config = dict(
    model='image classifier',
    crop_scale_min=0.8,
    targets=['field'],
    depths=[4, 7, 4],
    init='torch_default',
    residual_init='scaled_by_depth',
    learning_rate=0.0014,
    beta2=0.95,
    eps=1e-08,
    gradient_centralization=True,
    adaptive_grad_clip=0.02,
    max_steps=9100,
)
Rows from block 4 of a small image classifier, named by matrix and row number. Rows with one number belong to one channel. Each number is 500 + 40 x the weight over its row's rms, rounded and kept within 0 to 999. All counts start at 0. Numbers have three digits each.
After each channel's rows are labels from the 100 images, of 14976, where the channel reaches its highest value: "responds to" is what is common among them; "place" is the part of the image that holds the peak. Only what is clearly more common there than usual is listed. The data: streak pictures of flow and ridge fields.
# convs1: grouped (5 groups) 3x3 conv, stride 2 (model.blocks.4.convs.1.weight, 160x32x3x3, standardized in use, each kernel summed), inputs within the group 0-31
# convs2: expand pointwise conv (model.blocks.4.convs.2.weight, 160x160x1x1, standardized in use, transposed), outputs 0-79

convs1.62:390519522493524510550491550530548531543531480560472536487579508479508503502530489550572458456499
convs2.62:532622503565525471505547578470509510472520547515555512489495464472509581497484529522544478466512515498454488484539469545534516532467508553528548522521534540519544423517538523507565496439576534487492508500494479465491442464515524474461487530
responds to: source
place: top centre

convs1.37:513523524552534532541542527537452452547495468534497479513527447430533474516464393540531480538548
convs2.37:445410494497492515608524585502472445520497520476494519527456489521541436511504420521503493521504496491495487515439474488424477542477559490450463524465448525456533584485559534506537447518478485486505407484534500503484547517531564531490475502
responds to: pair of whorls; turbulent
place: middle left

convs1.103:480483492499415577534500448518501565501454507539512502530530498531426416555527514461444524512514
convs2.103:475508477497508496479474438475481486487424462585497439497521458543446469590476553489541582591470564550571536545581471564467480510500499459470562514525446496551465445544477497466487505517493419486561511556474420477523472486481464494539450426
responds to: waves
place: bottom right

convs1.136:495545552564479528519493573544521529450511510523531500508574499493610517482508540482460506522575
convs2.136:526541535533515531575556537506525503540541558422527500528496449514526520497494443528530502486529519502521485475523499532533552509473542595508428524533503517449538526524541507504561557549539513499445502497522551510499547553516528468485536549
responds to: turbulent; saddle
place: bottom centre

convs1.17:568539542443439475585495509496505498517563470523505460526435525475475479524549585498461457511487
convs2.17:476497540584553524477528461523525539476484502473542459474508575494513537552422448498482460477515430436475426418462490504511502482486535505500542497556458521449487491486515522471540480424532504452489543564480489518517495386526480532505451534
responds to: pair of whorls
place: top centre

convs1.75:492451501567445463497517460543476437461482505456472553537445533532528501520544539566531444555542
convs2.75:515520477466493466468495515500497469439466483485503472442490525497510508491457501474487518415470522539446432494543367502536476444499473507486491472460490464477488470447497441455488496483572515521480507503471495426503359420482533399421482515
responds to: loop; whorl
place: top left; middle left

convs1.70:413490539499535494468537538539517464540470534512520496534494515520531574418508582570465514471524
convs2.70:567556485463479453436517488479487469466520441490381497491484546428501503452500506509496471470542509446450534523516499497568503442489460577520498444487530435473495522536484435528488528538555579590420510447503536538445479540526529433443580523
responds to: pair of whorls; saddle
place: centre

convs1.12:566492449487557540502518517539507510489529528524531413486461535556437415508560484531457536472495
convs2.12:438450509520474544535541549588515540480515533453501498467478477545506482477474522460488562488478478500548517478573470496432493458486483449484564499524460488457481513451522512503534469461486484536472517544489464511519441508533533542503459541
responds to: pair of whorls; turbulent
place: top centre

convs1.135:520572591554515490555545552557502555490488486465544481482555485530550482486490511540446520504558
convs2.135:508517480468512520533478496516449436564547545490544487511516477534529464517455449535479499516501535537532457536505425507520508465466519547444385509524502493496519573537500485510513596588521508512464515533510566467502525563489572481519527556
responds to: saddle
place: centre

convs1.45:528525515515520512434511511536506519509521504504386530395509535479522527424493540523535502560536
convs2.45:545544545506532498484429467477528531438491478479484446447516474452438518487454496490484475421427451479485422468507509436522522457494476462510486452473506482473478473369498472456505491539375439540462564498416492470573499516472507535523527481
responds to: waves
place: bottom right

convs1.128:499565564530451553441478527549499522461434522503524514513514457466520533450517396493463462503526
convs2.128:562631537598586530494500477536553553483478480484530465516580432508460629484508528490418508468493508493440449483490540468543553491483520511596486481515580532464525460467518503484516535525541525525444594480482528510542496514468419517499539530
responds to: waves; parallel
place: top right

convs1.26:537545466471345503524500497502479494534543503522531507520452504497516500514553476462465420487519
convs2.26:478474499500465423468493513488481453450495534411459446490505478490510496476509458493490492473485446483457445496544412499481475506514525480474459487503481475413494493463521479470492478438509480496464494525464403473481327447479488421444452525
responds to: whorl; pair of whorls
place: middle left

convs1.32:519514484516485403468527545478563575545470458499503509546486518458510582476554462476487496562467
convs2.32:455437484418457564573527462586532500516524595516573512492453472555549441505505541548517490535519483532466554500502400575451476501465508486472488516465400524488523524483534486492541473523490521540467477474508469477483528486497502480464445585
responds to: pair of whorls
place: top centre

convs1.19:562485526487552495540538511489494488486513506518472406502503544535439498465540574490383486476500
convs2.19:450485524567547478498548509525577556502477502520553499489566530552530573556522482494547494522541499430472498541483507525513537510493536433562518510505469565519500438493532538503519495445565571437533500529506484521488469425533430533488431561
responds to: turbulent; pair of whorls
place: top centre

convs1.61:484511535527513541540543508540496494559520481546467530497605535481536486489499518598564477458552
convs2.61:534482409463512537543465459519431526515512474486467492473464508490521479505474470518433470512460522564521483507532433458538475457469474517433493489538508485488493587518487455500514556469524539588500508516501553462522467517480624521448558500
responds to: waves
place: centre

convs1.145:504545538554486477495516538592550491479467495540507528495610488519518512517483453510488483569580
convs2.145:536516510531497467506521508425455517473520502499501484509542478542507539489455579539519508494487549563493525517526494549549512478496517533518470512552516490524521514493495494489483566505536508506507526545497514478513448537490491492489518495
responds to: parallel; waves
place: top centre; top right

convs1.23:483439535552449508478534553459508459508461492539429538516496538455487486442460496428504416461520
convs2.23:520558535525523509497434517485467524449471462487494495529520487507506598476442427554510510456503530517472464526397515459535472521449510466531484520548537533510550491449542553508527419421544440436507519520504452484513452476505481539494522551
responds to: source
place: top right; top centre

convs1.150:501492522567506459537516610609535490448511508486503427497519474542516541485491508515440508510503
convs2.150:514466462462479515504461511458463432509581518530498495522488492517531493504470456536511506513501550562499521519530476508521504487496524494465473538529489511528530525501500481493491562526517511498515474515501509482497453516489518524469499488
responds to: parallel
place: bottom left

convs1.21:524426490512544562499525543488519424519450532508535489498500595553523544478484484551546564519473
convs2.21:482453374460400506510481528539473460478562469491488542511468477518532436532512535516495531465527543525554514536427408507473480508497503521487434497465474476486491583471496512526524484540489486551476465526499500486492477571493572512529521587
responds to: saddle
place: middle right

convs1.14:565521479490472493522487523510494498534541533511520395529454533491449487534578516503408476443538
convs2.14:456472487503465508492449514445473506503490503464481482484495500527491544505467455513523538463503462461491485438498448538497435468486469486455422487497425478465492462493508456493477481354569485476491526564501453496480417418529483483475425527
responds to: pair of whorls
place: middle left

convs1.125:537460457543507497482494493501508509534555532498521517489538527525474516410545537469548508362520
convs2.125:522509491516566453481429464410473558475437491511538484532543479541482520508501600515450537502514607611498524498558498554533540480461516514489449501529561507534506486488486508488485497518499508440534487531481500442533520513465517551541508495
responds to: waves
place: middle right

convs1.154:498498480565469493466510609510522532463514507516531476493557509516624513510494541489453520550535
convs2.154:510491549479485558505469516465506521520599527517544493516487487526524491500471478538501497495503535549497522522493500530516510495524514535503500505546536508515522549504505500499514553543519493533504503521508495485499472519490531511492502546
responds to: parallel
place: bottom right

convs1.143:445514496549472551441405507480463486498438544527486554498484463432543543467552492458462474486508
convs2.143:543527534565585426462529502536511597434496483442437483512523497465471545449514505469435410423502463485448466450475573456491548491461516521521541456484533514425525484454493504494502486590482516506436538418473524527525539555462465459538577521
responds to: parallel
place: bottom right; bottom centre

convs1.121:530441518537404514480520446541541536541492536487488547512548520540411431481511500450482535504500
convs2.121:467494515504493491496473473431489495528452496542504444516551449566443465561478510462490559539434600588535503513522482550460493514502505469446509520532464499543486450520495500460491512518446414449601510596471429458537498503446468551550472438
responds to: waves
place: middle right